Weights of a small image denoising model.
Model: 5.25M parameters, 32-pixel images, arch unet, norm groupnorm, activation silu, widths [64, 128, 192].
Rows from block 10, named by matrix and row number. Rows with one number belong to one channel. Each number is 128 + 24 x the weight over the matrix's rms, rounded and kept within 0 to 255. All counts start at 0.
# convs0: first 3x3 conv (model.decb.0.2.convs.0.weight, 128x128x3x3), inputs 24-29, a 3x3 kernel for each
# convs1: second 3x3 conv (model.decb.0.2.convs.1.weight, 128x128x3x3, transposed), outputs 24-29, a 3x3 kernel for each
convs0.58 [121 125 131 113 120 118 123 122 140 133 154 149 162 174 139 120 137 117  78  77  98  84  93 110  89  92 100 136 129 127 131 129 115 141 125 110 135 138 135 106  99 108 124 129 126 122 140 129 144 159 144 129 142 128]
convs0.59 [112 134 104 119 128 139 142 173 112 119 115 136 103  73 150 102 147 159 146 161 180 165 138 142 154 124 150 124  81  95 120 110 137 125  98 125 132 110 138 130 134 127 145 128 190 128 124 124 127 114 123 134 125 135]
convs0.60 [ 90 122 120  93 126 131  97 114 104 110  91  75  99  96  84  81  84  86  68  81  63  57  93  67  66  72  59 121 126 101  87 109 117 111  97 112 131 131 135 127 132 142 134 130 136  84  72  77  78  71  71  85  77  80]
convs0.61 [ 80 144 156 145 121 170 134  81  94 104 117 142 122 104 118 129 135  98  91 147 137 142 146 114 140 170 163 167 129 126 111 142 153 125 127 133 112 133 142 109 117  95 117 153 138 121 135 123 125 121 129 137 124 127]
convs0.62 [156 121 128 119 140  93 109 137 121 205 126 105 160 124 105 110  86 131 187 125 157 147 118 147 161 147 139 144 108  92 127 128  98 135 140 132 122 120  85 142 126  88  99 101 110 134 123 130 114 111 116 125 125 145]
convs0.63 [130 127 109 135 136  91 110 160 140 167 122 134 161 106 124 122 127 124 107 145 172 151 133 149 146 120 155 112  99 176 146 137 131 162 124 153 136 127 143  86 115  92 134 160 118 129 132 118 120 125 127 135 127 125]
convs0.64 [116 151 125 100 104 119 119 113  59 116 139 105 123 115 111 128 103  97  80 105 134 113 146 142 121 116 158 137 103  94 120 126 136 126 136 138 121 140 140 140 117 129 114 120 155 126 136 114 124 123 126 131 118 131]
convs0.65 [ 95 133 114 107 130 143 122  96  88 121 109 115  94 128 119 107 153 152 141 135 133 123 130 120 135 154 142 164 145 110 110 142 149  94 118 138 112  97 116 139 121 138 141 117 166 140 139 139 143 136 132 131 141 135]
convs0.66 [149 107 143 160 127 144 167 137 136  86 141 115 118 137 139 143 146 144 140 149 113 113 140 131 122 125 131 109 159 119 114 113 107 107 124 129 122 124 120 129 110 154 128 124 107 122 123 134 133 131 133 120 133 121]
convs0.67 [107 125 122 104 123 109  97 126 133 114  93  76 129 110 112 108  82  93 110 135  88  85 126  92  74 120  86 107 144 149  93 139 127 126 145 120 130 142 123 134 141 150 129 136 137   0   0   0   0   0   0   0   0  10]
convs0.68 [140 150 130 150 146 146 120 126 146 115 102 114 113 115 112 109  91 123 147 134 130 153 134 129 167 162 124 143 131 114 118 105 110 102 112 110 128 146 142 129 141 151 113 121 125 132 130 128 129 140 130 125 130 138]
convs0.69 [ 85 107 103 102 114  90  98  84 122 119 140 139 119 171 121 126 147 148 149 111 148 141 118 124 149 154 128 143  85 137 140 152 136 133 121 122 162 120 134 121 113 115 139 126 118 124 130 118 120 133 126 118 114 122]
convs0.70 [127 112 115 138 121 139 139 108 120 118 134 121 132 133 146 125  83 121 124 138 117 127 137 101 136 140 155 165 158 127 135 130 144 110 107 138 133 130 112  99 117 104 138 127 100 128 128 120 117 133 129 136 125 118]
convs0.71 [148 139 133 120 167 142 162 181 157 140 147 157 138 129 138 133 126 119 124 103 133 145 132 131 127 124 152 105 123 113 134 122 110 129 119 146 121  93 113  89 106 113 103 122 134 120 128 125 122 121 123 133 126 115]
convs0.72 [145 168 144 117 128 130 127 152 129 155 138 115 142 121  86 112 110 121 144 120 144 129 131 135 122 134 139 103  72  82 116 111  82  91 102 107 112 102  92 118 134  91 103  91 119 128 122 123 121 125 130 119 126 147]
convs0.73 [138 105 111 104 106  89 102 127 133 180 153 143 135 121 128 137 146 147 147 100 136 142 120 137 159 151 116 103 114 106 117 131 110 101 121 109 167 135 146 126 143 133 120 130 121 141 126 135 115 122 127 143 124 138]
convs0.74 [142 120 132 130 136 136 154 154 149 126 152 139 142 151 187 139 162 173 133 118  87 119  99 111 109  92  95 139 191 186 131 124 155 150 131 160 145 129 148 151 121 162 173 132 142 125 117 138 131 115 130 125 122 139]
convs0.75 [115 103 129 130 121 105  92  98 145 148 128 127 139 144  74 144 111  99 136 116 135 116 116 137 109 138  96 120  57 144 134 158 102 144 116 104 165 148 119 157 160 123 172 167 148 128 125 118 118 134 117 120 124 134]
convs0.76 [143 130 156 106 128 132 109 121 100 135 121 101 135 118  92 121  72 114 138 144 136 121 132 143 157 147 156 137 115  73 105 133 134 106 119 107  75  86  84 142 101 133  79  82 128 130 130 115 125 117 113 125 135 122]
convs0.77 [129 142 143 138 140 148 131 138 116  96 113 129 100  99 133 104 113 122 105 119 134 155 135 118 167 144 141 170 119 141 154 126 140 160 145 154 141 123 127 111 112  82  88 116 109 127 136 128 129 133 129 131 126 126]
convs0.78 [149 109 132 154 147 116 134 131 135 138 131 123 156 129 138 141 121 134 120 136 112 110 128 129 101 110 144 130 155 134 104 155 136 108 115 132 112 132 158 123 130 159 137 152 152 134 134 133 121 127 129 131 131 118]
convs0.79 [ 73 107 100 103 107 118 121 137 113 125 123 106  75 127 125  65 101 107 136 140 144 131 150 127 135 142 126 117 159 142 109 119 133 139 132 144 137 140 155 123 120 135 128 138 148   0   0   0   0   0   0   0   0   0]
convs0.80 [ 61 123 118 107 122 106  88  69  88 128 117 132 106 121  98 121 115 128 125 102 144 143 120 126 171 163 121 158  82 109 147 160 143 128 117 125 150 138 134 136 138 117 129 151 137 125 139 131 123 129 131 133 118 132]
convs0.81 [134 154 162 150 152 157 154 146 201  91 151 169 121 134 111 115 130 109 168 136 133 150 120 117 136 153  95  89 107 152 114 102  86  84  94 104 148 115 150 119 127 145 146 134 136 137 125 130 123 119 132 122 134 139]
convs0.82 [ 94 104 110  72 109  95  85 120 124 116 100 112 124 109  87  68  78  81 130 135 144 135 120 135 114 123 122  97  78 152 147 140  82 158 126 123 129  96 111 123 123  81 113 108 109 130 116 123 126 116 116 122 123 119]
convs0.83 [114  88  96 129 141 135 108 127 133 184 108 115 159 121 159 161 139 151 176 175 169 155 147 162 171 164 166 133 140 133 111 132 144 101 118  92  76 103  89  99  98  94  64 107  86 135 136 134 130 125 118 136 130 123]
convs0.84 [ 94 114 130 108 112 118 104 129 136 104 108 137  95  76 125  53  58 112 125 133 122 135 131 116 133 113  97 120 103 102 120  95 124 128 119 121 142 130 138 148 155 121 149 152 143  17   0   0   0   0   0  15   0  36]
convs0.85 [138 143 139 122 147 120 154 141 134 153 141 115 170 142 123 148 122 123 105  99 121 118 110 120 112 105 108  93 115 146 130 134  98 135 142 142 173 148 139 140 143 108 153 129 121 133 121 132 116  97 121 128 113 135]
convs0.86 [126 149 142 153 158 118 136 150 127 129 127 126 130 108 101  77  95 105 128 126 119 153 120 124 126 127 138 126 130 157 128 102 118 140 118 145 157 126 140 151 141 122 145 164 115 129 136 136 116 130 132 130 127 134]
convs0.87 [116 149 154 144 135 189 132 124 151 113 157 134 118 113 120 142 138 138 122 172 109 122 129 118 148 140  99 145 135 137 112 122 148 123 119 119 105 116 133 143 121 144 137 121 150 134 118 129 139 116 133 132 135 140]
convs0.88 [104  98  84 122 132 119  84 119 122 138 122  71 145 120 108 123  91 110 158 139 125 121 130 129 107 129  98  99 127 123 124 139 139 132 130 125 122 119 122 160 157 131  89 115 125   0   0   0   0   0   0   2   0  14]
convs0.89 [177 143 155 163 139 130 146 108 116 153 147 145 147 158 135 151  99 118 138  77  87 118 112 121 109 123 149 156 150  83 119 120 119 108 122 125 138 156 104 127 110 111 137 121 107 126 138 132 121 137 128 124 127 127]
convs0.90 [127 103  71  88 109 122 130 160 125 134 129 134 159 113 111 142 108 103 134 110 115 106 119 123  96  98 132 108 148 110 138 111 100 101 149 138  95  74  90  99 111 114 100  98 101 132 128 136 133 143 126 126 139 129]
convs0.91 [ 98 105 110 115  97 119 106 100  84 115 113 126  98 126 165  78 110 113 110 128 135 158 152 138 144 155 177 169 132 134 139 147 144 151 135 160 124 112 128  68  85  78 100 106 106 118 134 120 127 138 121 132 130 121]
convs0.92 [160 132 123 132 113  73 103 141  97 169 101 130 129 118 133 115  99 130  97 117 132 140 119 153 125 103 157 171 111 160 123 147 138 175 127 140 161 187 150 121 125 107 146 164 130 125 136 113 117 137 119 131 131 127]
convs0.93 [ 76  80  87  78  91  81  90 114 101 143 132 111 158 119 104 103 115 120 117 115 138 114 146 147  88 118 137 127 118 153 141 156 110 155 127 131 126 117 132  85 108  78 125 121 109 127 132 123 135 152 134 130 140 124]
convs0.94 [198 144 139 140 146 101 142 168 182 143 108 106 149 168 152  99 141 184 140 127 129 124 101 146 113  81  93 136 155 190 140 123 121 157 111 153 175 155 160 136 136 140 195 137  95 128 121 130 121 134 126 111 121 126]
convs0.95 [ 98 123 131 108 135 163 113 123 144 107 147 135  99 122 124 112 143 139 135 120 145 147 131 134 163 160 129 103 122 123 125 131 135 125 120  99 112  88 133 141 145 159  80 101 154 127 125 118 136 118 127 119 132 128]
convs0.96 [114 135  94 113 135  94 109 128  95 140  77 139 113  94 145 104 151 131 108 134 150 140 112 141 116 111 149 122 143 157 130 128 128 159 127 125 108 137 135 102 130 120 135 150 129 126 127 126 137 133 125 125 129 115]
convs0.97 [140 157 146 145 142 139 109 148 124 138 129 121 131 122 144 103 129 139  75 135 134 116 129 120 109 112 136 130  83 135 101 134 132 136 101 117 126 132 138  98 121 112 124 140 157 130 136 110 120 140 115 126 133 117]
convs0.98 [107 141 111 100 115 139 100  97  95  70 147 166  94 160 148  97 110 104  89 101  98  94  97 108  93 102  98 140 113 114 122 105 143 132 117 123 150 108 122 151 118 128 125 127 135   9   0   0   0   0   0   0   0   0]
convs0.99 [169 167 155 132 133 163 188 179 129 103 161 138 111 113 126 125 101 121 145 116 125 153 157 139 146 145 144 123 110  78 130  97 100  82 124 131 145 144 108 134 119  97 149 110 115 126 132 126 128 143 138 129 123 136]
convs0.100 [ 77  85  78  98 100 133 129 127  90 115 136 100 131 109 135 122 149 156 122 159 151 111 140 106 129 141 126 100 129 121 121 122 114  91 116 128  96 104 113 126 121 121 115 117 128 124 130 125 130 131 137 125 132 137]
convs0.101 [126 113 121 133 127 150 152 133 119 117 141  95 119 119 128 156 113 142 159 152  95 122 148 123 138 149 131 131 222  84 125 127 129  89 159 132 110 110  93 136 106 162 116  91 106 118 116 142 128 124 148 126 131 141]
convs0.102 [141 165 154 129 129 161 163 142 130  77 118 135 101 112 146 125 138 107  88 138 119 133 146 144 133 109 147 172 169 177 133 131 189 161 155 168 110 126 131 102 100 102 142 139  97 120 128 132 135 136 130 143 142 119]
convs0.103 [114 118 106 105 113  83 122 142 159 107 124 121 135 172 154 127 121 123 139 144 126 148 133 161 136 109 102 102 139 195 132 130 131 149 124 143 169 148 156 162 146 181 185 133 115 132 116 121 122 121 121 123 130 131]
convs0.104 [144 114 102 126 132 112 148 175 128 143 140 143 155 123 166 120 117 153 149 127 149 166 124 138 152 114 163 102 136 156 125 104 103 149 117 139 117  90 109  99 120  83  99 118 105 124 128 122 134 129 121 130 121 116]
convs0.105 [141 132 117 133 127 108 110 136 154 143 122 177 164 138 114 172 109  84 110 122 128 117 121 139  87 116 117 116 129 182 136 148 115 129 152 119 135 146 124  95 119 105 138 172  82 123 128 124 128 140 115 126 125 109]
convs0.106 [105 135 109 124 140 136 120 124 142  75 110 126  69 138 148  97 125 116 119 104  97 130 111 108 113 130  71 129 145 150 130 129 146 125 157 158 139 131 132 140 134 153 105 132 148   0   0   0   0   0   0   0   0  23]
convs0.107 [107 124 123 136 126 128 101  65  84 108 125 127 121 136  98 111 127 114 133 141 123 111 140 135 108 138 122 142 113 130 112 146 132 135 113 131 141 148 124 133 161 156 139 141 174 131 140 135 135 132 138 122 127 132]
convs0.108 [130 135 139 138 148 156 133 109 132 117 111 115 140 126 134 128 166 128 122 151 136 121 112 129 120 132  98 101 104 132 106 126 132 124 109 100 103  95 116  99 113 137 122 117 140 120 124 126 144 138 125 122 123 120]
convs0.109 [110  89 107 124 112 119  81  96 156 124 101 101 141 130 116 143 136 126 126 158 136 113 125 136 115 138 113 113 139 155 120 147 131 117 108 104 112 102 113 101 110 148 144 130 122 135 135 129 136 148 134 126 140 128]
convs0.110 [161 139 163 148 135 153 135 135 173  89 112  92  96 135 113 106 123 137 139 162 110 137 122 145 143 119  99 123 161 145 105 112 137 127 112 102 134 133 124 162 121 169 153 125 115 132 124 130 129 130 128 121 132 135]
convs0.111 [135 158 142 158 151 122 129 165 189 116 103 135 133 146 137 111 132 128  90 131 137 106 112 129 118 114  93  96 114 215 120 133 109 153 107  94 138 126 154 122 138 148 151 146 130 125 124 129 139 133 126 117 138 119]
convs0.112 [175 137 136 128 165 110 137 165 178 207 119 147 148 115 145 149 130 142 124 101 122 133 106 123 132 101 119  97 111 104 134 118 113 124 142 122 135 126 110 103 115  94  92 122  92 128 125 122 119 125 110 132 120 127]
convs0.113 [100 110 123 130 123 132 115 121 151  81 118 127  79  80  82  91  81  79 152 160 135 164 134 137 127 141 108 128 133 165 149 134 114 142 142 125 139 110 132 138 139 136 141 149 135 141 126 129 132 123 129 133 127 137]
convs0.114 [114 158 140 114 119  99 126 158 122 134 113 151 171  96 125 103 111 121  60 103 104 108 112 127  97  91 103 121 101 207 120 126 100 172 147 151 144 142 166 135 145 120 149 143 152 139 130 116 127 125 121 129 125 137]
convs0.115 [125 131 123 131 123 118 118 127 133 128 108 126 120 141 138 113 105 136 167 156 130 155 123 120 136 145 102 158 165 172 134 146 132 133 110 116 186 172 149 140 138 146 180 157 110 127 122 130 119 132 131 122 129 130]
convs0.116 [127 146 142 141 155 116 135 164 156 160 118 154 132 117 141 131 145 162 130 134 165 164 135 120 175 132 153 119 119 143 137 121 111 117 120 124 137 125 124  97 106  98 122 149  85 117 120 123 126 133 118 134 122 115]
convs0.117 [ 88 137 126 129 112 160  86  78 101 130 138  93 112 121  85 138 139 131 144 160 162 126 139 138 170 181 137 154 143 105 109 141 161  87 122 101 101 125 116 133 111 145 110 112 132 132 130 132 126 125 136 132 133 137]
convs0.118 [105 122  98  72  99  64  94 124 107 182 137 128 176 138 112 134 123 134 140  99 154 123 127 150 109 105 128  99  53 138 134 141 108 149 125 131 138 122 118 113 135  86 115 139 127 125 132 122 122 121 113 128 127 127]
convs1.58 [107 125 115 122 125 115 126 133 118 124 119 130 101 104 120 104 123 130 122 132 126 121 133 125 121 122 111 130 123 133 129 115 119 108 113 108 117 126 121 125 120 125 117 135 118  66  53  68  49  24  54  64  44  58]
convs1.59 [123  96  89 112 119 147 110 131 155 118 146 139 136 151 139 125 163 168 167 129  95 143  49  85 100  53  85 164 149 199 147 106 154 113 125 145 123  98 160 159 109 144 130 128 184 161 208 163 154 207 169 196 205 214]
convs1.60 [141 145 152 129 135 150 111 132 136 126 131 131 141 135 132 128 137 109 156 145 149 153 135 151 152 154 168 138 126 146 138 122 139 151 113 138 131 145 139 139 135 136 134 131 129 145 167 158 162 176 167 160 180 152]
convs1.61 [169 157 137 110 138 107  69 179 176 174 129 134 162 141 112  94 147 141  59 130 144 115 119 146  67 102 140  72 111 132 117 147 122 134 119 124 130 122 135 160 115 175 156 147 195 172 208 212 171 180 120 175 193 148]
convs1.62 [139  99 123 141 133 167 161 132 114 144 156 106 116 179 135 154 133  67 165 116 122 106  84 118 129 116 130 133 126 145 144 125 127 127 144 157 122 156 175 134 152 120 138 145 144  75 110 121 129 170 219 158 153 177]
convs1.63 [137 117 157 132 148 155 136 124 111 129 139 104 104 145 116 121 137 105 144 106 103 119 108  98 103  94 113 130 125 107 133 111  79  40 159 138 142 124 130 151 143 141 114  96 179  87 173 176 109 172 177 163 111 168]
convs1.64 [178 159 146 109 148 153 147 138 151 153 129 132 129 100 123 130 136 179  95 129 121 125 139 129 150 167 139 108  57 142 136 108 128 154 151 130 149  78 113 163 133  72 116 130 119  93 156 115  88 132 137 114 177 126]
convs1.65 [146 132 132 117 129 126 112 157 150  99 111 149 129 133 135  86 104 107 106 128 135 107 100 136  76  53  78 112 116 208 124 114 164 133  76 106 114 119 154 128 121 127 137 141 116 139  97  63 111 112 110 100 128 156]
convs1.66 [ 92  97 101 121  87  90 113 109  90 149 101 156 148  97 129 128 110 127 125 122  93  85 160 100  38 119  87 146 156 121 136 172 151 179 117 122 139 142  89 115 107 143 125 125  84 145  92 157 161 112  95  97 122 103]
convs1.67 [132 142 133 129 126 135 134 115 126 119 126 126 141 127 130 142 120 123 142 141 144 137 130 132 134 132 140 128 121 131 112 124 136 125 127 144 126 119 141 126 118 130 140 121 121  98  91 109 110 102 105 121 111 112]
convs1.68 [116 137 134 131 114 106 150 101 122 136 136 132 118 134 156 111 118 133 111 122 107 127 107 100 147 116 129 130 126 134 155 121 123 144 111 121 109 110 130  76 114 107 100 130 137  51  55 100  88  77  85  77  96  92]
convs1.69 [142 155 154 140 151 140 154 146 156 117 129 157 100 139 131 105 132 106  98 107 133 108 145 105  87  90  86 136 118 128 135 108 120 101 105 134 116 119 130 115 127 107  96 166 140 161 148 174 108 129  80 140 112 142]
convs1.70 [143 131 144 118 132 137 131 109 135 164 123 129 144 144 172 105 127 123 149 127 106 135 127 108  84 141 122  91 135  97 116 148 100 112 128 127 166 115 138 157 118 154 165 146 126  82  99 134 143 114 114 129 132  84]
convs1.71 [ 84 102  54  67 102 109  95 111 102 167 133 131 104 132 152  93 136 151 146  86 117 177  87 144 158 121 155  88 107 150 132 105 131 117 128 125 115 139 169 143 137 138 148 122 176 102 168 127 109 158 145 106 130 152]
convs1.72 [107 129 123 103 115 152 106  90 100 125 132 104  98 120 118 107 130 104 145 154 134 126 134 130 148 142 125 182 147 189 183 148 128 186 144 153 122 123 178 143 150 118 153 156 144 136  99 136  78 123 133 122 149 137]
convs1.73 [138 144 133 151 147 138 159 133  91 125 142 103 113 148 108 122 120  73 157 107 123 123 120 137 123 123 152 139 144 127 157 133 170 126 150 185  96 140 141  96 139 136 127 130 121 131 125 120 133 155 124 128 128 159]
convs1.74 [127 102 113 117 109 130 137 110  97  98 119 122 130 107 143 130 104 131 159 123 144 161 150 160 133 135 141 117 118  93 102 124 164 101  87  92 126 122 105 106  79 109 114  79  82  89 128  94 117 164 150 122 175 122]
convs1.75 [132 134 167 120 123 145 150  97 139 140 118 138 125 138 116 168 129 104 118 133 175 121 186 129 141 161  96 156 162 101 134 123 117 107 138 155 110 102 100 129  98  66 100  94  92 135 164 157 133 139 156 147  87 108]
convs1.76 [114 119 131 113 137 131  91 135 139 161 150 149 161 116 103 150 126 110 106  85 107  96 123 123 110 150 142 117 105 155 125 121 164 162 140 169 135 164 162 164 176 119 174 179 157 184 140 112 166 124 113 154 140 137]
convs1.77 [121 137 112  98 110 115 139 118 111 113 141 150 110 144 150  95 143 149 137 143 125 143  92 113 155 111 102 114  81  83 139  88  57  98 101 110 145 118 162 157 142 141 108 146 159 106 118 130  88 116 115 155 144 160]
convs1.78 [131 115 141 123 108 115  86 108 108 152 105 120 157 143 140 142 125 109 154 108 129 141 117 130  78 122 138  93 139 140  78 117 159  88 139 152 121 150 120 128 112 145 117 101 113 115 167 173 144 117 130 142 122 126]
convs1.79 [139 128 141 123 131 133 136 137 128 142 130 125 127 129 127 139 135 128 125 133 124 136 116 125 128 127 130 120 127 130 115 120 139 117 127 146 129 118 138 129 123 135 114 121 133 112 110 112 106 114 117 141 138 131]
convs1.80 [188 185 162 136 173 134 140 160 174 120 149 134 117 167 148 113 154 123 112 128 148 138 125 144 153 134 144 131 109 131 154  99 103 122 115 152 106 116 131 129 122 106 112 163 155 140 156 143 127 150 134 123 175 187]
convs1.81 [ 62 139  97  99 120 107  59 118  79 122 136 142 129 149 136  99 141 129 160 134 170 117 103 160  94  78 134 166 159 182 169 134 174 152 114 166 104 128 161 101  84 158 119 112 155 124 110 112 169 179  98 127 143  88]
convs1.82 [125 138 160 120 151 194 148 173 167 173 165 141 144 150 132 173 178 157 173 155 134 175 148 128 168 158 130 131 138 130 125  97 110  97 125 136 133 137 132 165 170 145  99 120 149 126 127 148 126 131 153 144 126 110]
convs1.83 [142 136 139 161 129 124 155 132 134  90 105  72 136 140 128 140 103  60 100  92 100  86  85 115  70  78 110 127 195 165 140 176 160 108 168 195 156 197 194 149 143 183 208 165 185 108 115 116 158 142 160 181 119 128]
convs1.84 [128 135 141 123 134 144 111 112 129 118 140 130 128 139 140 137 136 122 151 137 134 141 129 149 129 123 144 139 137 132 124 124 125 138 129 141 135 119 132 131 119 132 117 128 139 115 124 135 130 146 124 144 145 119]
convs1.85 [118 124 147 129 121 155 144 114 101 103 117 114 112 124 109 128 125  89 179 141 149 147 149 151 184 191 144 148 111 110 149 104 115 149 131 138 142 114 113 140 137  98 109  98 110 161 201 204 187 237 231 194 192 191]
convs1.86 [117 119 155 113 113 137  94  94 108 127 152 119 146 152 158 110 125 114 171 153 135 140  95 120 166 146 151 126 109 101 152 114 101 122 121 120 102  93 123 127 106  86 112 114  95  39 112 128 145 165 169  92 130 130]
convs1.87 [107 119 123 100 110 102  95 107 124 125 132 110 168 128 109 133 128 138 105 153 153 103 129 149  72 109 151 137 165 157  89 148 175 145 115 134 153 122 125 117  88 182 129 140 149 120 131 107 170 152  96 146 187 101]
convs1.88 [132 143 137 123 121 118 142 115 124 128 132 112 139 127 118 147 129 126 128 122 124 125 121 133 126 130 135 125 126 140 112 126 134 127 140 157 134 127 156 126 119 129 132 143 127 103 100 116 104 105 115 140 124 121]
convs1.89 [108 133 143 136 113 127 159  85 100 150 130 132 166 150 158 115 104  87 118 102 137 113 136 111 128 147 116 128 148 145 153 148 120 154 137 111 158 138 151 133 120  88 106 126  96 104 124 142 136 104 132 112  96 117]
convs1.90 [119 109 102 143 133 163 159 121 119 130 121  99 112 113 142 138 151 159 161 139 121 139 125 139 167 114 130 129 128 191 141 116 157 163 137 114 149 129 135 127 151 125 134 110 126  75  84  69  96  88 132  58  64  77]
convs1.91 [164 138 154 129 147 137 176 164 149 142 134 161 136 124 156 127 137 144  80 104 109 111 115 109  88 120  96  92 115 117 122 125 112 109 114 135 157 121 150 149 154 133 159 168 161  65  92 100  68  70  90 110  80  61]
convs1.92 [167 125 160 142 152 130 166 131 103 119 130 126 130 138 123 175 130 115 107 102 115 115 118 104 123 138  98 129 110  56 123 133 102  51 155 137 132 105 106 127 134  93  84 100 114  69 148 132  99 119 166 169  89 140]
convs1.93 [169 148 151 155 163 171 147 188 163 132 130 133 122 138 121 131 159 140 139 137 146 119 120 122 100 142 123 132 163 132 139 122 125 102 125 134 103 145 134 135 161 136 118 139 142  87  32  88  50  24  70  93  19  68]
convs1.94 [ 88  76 137 135 105 120 162  76  36  97 122 152 107 116 124 160 114  91 144 101 120 126 127 106 132 134  73 153 140  57 122 122 116  74 109  87 139 107  76 109 123  85  72  68  57  57  98 120 117 123 153 132  78 102]
convs1.95 [110 164  93 129 154 107 108 178 176 111 137 133 112 134 123  91 116 164 111 120 116 120  95 157 117  95 182 134 124 197 134  83 142 139 110 166  76 143 168  98 101 153 151 174 125 150 111  83 107 115  69 149 159 153]
convs1.96 [143 151 129 152 150 154 172 177 168  97 122 133 138 146 125 122 126 131 134 147 109 171 123 129 168 118 123 128  87  98 114  95  96  79 108  93 116 115 103 116 157 142 126 131 151  77  88  90  98 116 137  96  91 158]
convs1.97 [139 134 116  93 123  90 106 110 132 125 132 153 114 140 143 121 118 152 148 160 158 168 140 133 130 141 134 123 126 127 123 125 131  98 138 154 126 111 153 143 119 130 134 141 156  77  98  99 101  93 105 165  90 141]
convs1.98 [151 150 145 116 131 135 124 125 125 111 121 128 127 136 124 129 127 130 147 150 145 149 140 150 147 142 136 135 133 138 129 124 138 133 132 129 139 126 132 145 123 126 130 127 125 126 120 123 105 130 117 123 139 120]
convs1.99 [ 98  73  93 100  82 127 125  79  89 129 142 114 128 129 127 113 166 139 114 108 120  73 110  84  94  99  83 173 161 173 159 157 134 190 126 127 155  86 117 144 138 108 100 140 148 121 113 149 103  94  97  96 142 105]
convs1.100 [150 135 130 131 146 151 114 190 166 129 138 110 106 109 125  82 117 153 150 143  71 120 131 130  67  97 125 158 156 172 132 136 162 152 115 132 137 105 113 143 103 127 157 135 159 117  90 131 110 103 111  80 150 107]
convs1.101 [102 135 117 135 108 109 102 134 118 148 136  99 153  98 141  88  91 147 127 112  90  84 110 112  86  84 148 125 105 156 139 138 148 213  74  88 136 154 110 103 125 133 157 134 101 122  82 114 142 135 141  34 181 107]
convs1.102 [118 107 128 117  97 115 113  93 115 121 139 174 171 111 150 170 129 171  39 122 117 106 121 121 124 129 115  89  58  94  76 127 113  96  99  76 182 114 100 171 123 148 152 147 117 111 159 132 105 106 117 151 112 120]
convs1.103 [118 112 154 129 136 150 158 139 126 106 134 153 136 118 119 156 135 131  61  65 100  89 132  99 109 143 101 138 125  90  99 129 157 102 128 136 124 128  90  87  85  76 104  72  89  92 139 129 124 153 146 106 106  89]
convs1.104 [122 103 106 139 117 133 149 154 119 115 131 146 108 137 159 102 154 148 150  82  98 149  83 107  78 125 109 124 150 103 147 126 121  86 127 143 143 149 170 177 145 153 155 136 143  73  87 131  85 121 126 183 124 148]
convs1.105 [122 123 144 122 143 134 150 117 107 116 107  99 111 127 124 147 128 157 100 129 138 118 138 123 176 113 118 145  98  97 121 124 123 119 133 119 185 145 113 145 153 130  91  85 118 111 145 138 144 169 140 125  75 104]
convs1.106 [131 146 124 103 118 101 136 120 117 120 127 130 131 143 147 128 132 145 122 134 126 130 122 122 124 110 130 128 103 139 107 111 114 134 117 121 132 123 138 122 110 128 121 126 105  90  96  97  90  91 110 120 113 130]
convs1.107 [169 174 178 160 155 142 131 143 194 129 112 153 158 134 128 118 132 125 140 126 139 104 134 135  56 130 121 104 153 116 105 128 106 109 119 108  71 105 121  99  79 130 121 125  73  89 104  93 124  86 108 115  99 120]
convs1.108 [151 146 103 115 150  99  99 143 138 115 128 144 136 127 112 100 122 127 112 144 141 151 132 147  96 125 150 107 143 159 111 141 163 139 102 143 126 143 117 105 126 170 139 142 147 117 137 109 134 118  98 126 126 128]
convs1.109 [118 134 154 124 145 121 136 139 169 137 103 128 149 103 147 125  92 131 100 115 125 138 152 130  71 101 101 114 154 142 121 150 138 114 103 124 121 154 135  97 122 150 133 114 137 114  98  94 108  85  84 136  66  76]
convs1.110 [ 94 107 131 123 113  87 104 104 105 115 139 153 166 123 143 160 104 132  91 117  92  99 145 112  86 101 111 159 126  95 113 148 156 148 117 128 143 109  77 111 100 132 138 136  98 112  76 110 131 107 109 134 131 112]
convs1.111 [103 112 156 127 120  88  99 142 113 122 136 163 134 111 105 128 100 113  96 119 132 129 137 145 125 129 128 158 134  94 134 116 150  87 130 142 106 152 117 120 127 122 121 110 113  93 120 131 126 133 125 158  86 136]
convs1.112 [ 96 109  97 108  88 129 159  58  55 119 130 107 106 133 150 166 148 104 200 154 106 173 137 123 206 120 129 156 153 124 146 136 145 125 156 158 163 141 150 141 164 154 145 134 169  82 152 133 149 149 180 135 108 138]
convs1.113 [ 86 138 125 121 156 132 103 131 126 146 149 143 159 154 149 136 142 171 148 133 152 119  73 121 129  89 131 148 115 143 120  72 113 107  70 119 124 111 143  90  97 140  75  79 128 106 125 107 149 176 116 157 139  97]
convs1.114 [161 119 163 112 127 163 130 134 114 116 133 143 135 108 105 162 161 165 127 130 188 147 155 178 170 186 159 134 128  86 132 108 120 102 159 141 117 125 140 139 109 119 126  90 137  83 135 142  97 149 148 159 108 110]
convs1.115 [127 130 185 165 152 143 155 149 137 111 137 139 145 139 133 118  98  90 141 125 111  96 124 105  87 104 104 169 157  79 145 144 134 122  93 108 131 127  77  91 104 138 114  94  70  96  84 124 125 129 111 124 114  89]
convs1.116 [ 84 124 111 126 136 129 130 123 114 139 127 120 100 129 128  99 124 104 131 116  72 122 105  92  99  78 108 143 121 132 171 127 101 126 127 127 159 127 114 173 165 133 129 158 217 136 148 191 130 172 129 127 128 152]
convs1.117 [150 137 155 144 148 103 131 154 175 101 129 118 157 137 113 128 115 124  58 114  98  63 131 126  80 109 135 139 137 166 131 153 156 160 120 158 135 128 132 126 148 149 179 196 154 121 109 129 122 121 101 133 159 148]
convs1.118 [160 146 157 159 169 199 164 157 146 122 112 104  93 135 106 131 152  99 164 115 144 155 128 119 182 161 129 152 121 143 144  84 118 104 152 153 109 114 149 158 167  91 103 120 130 113 160 156 105 159 186 162 117 193]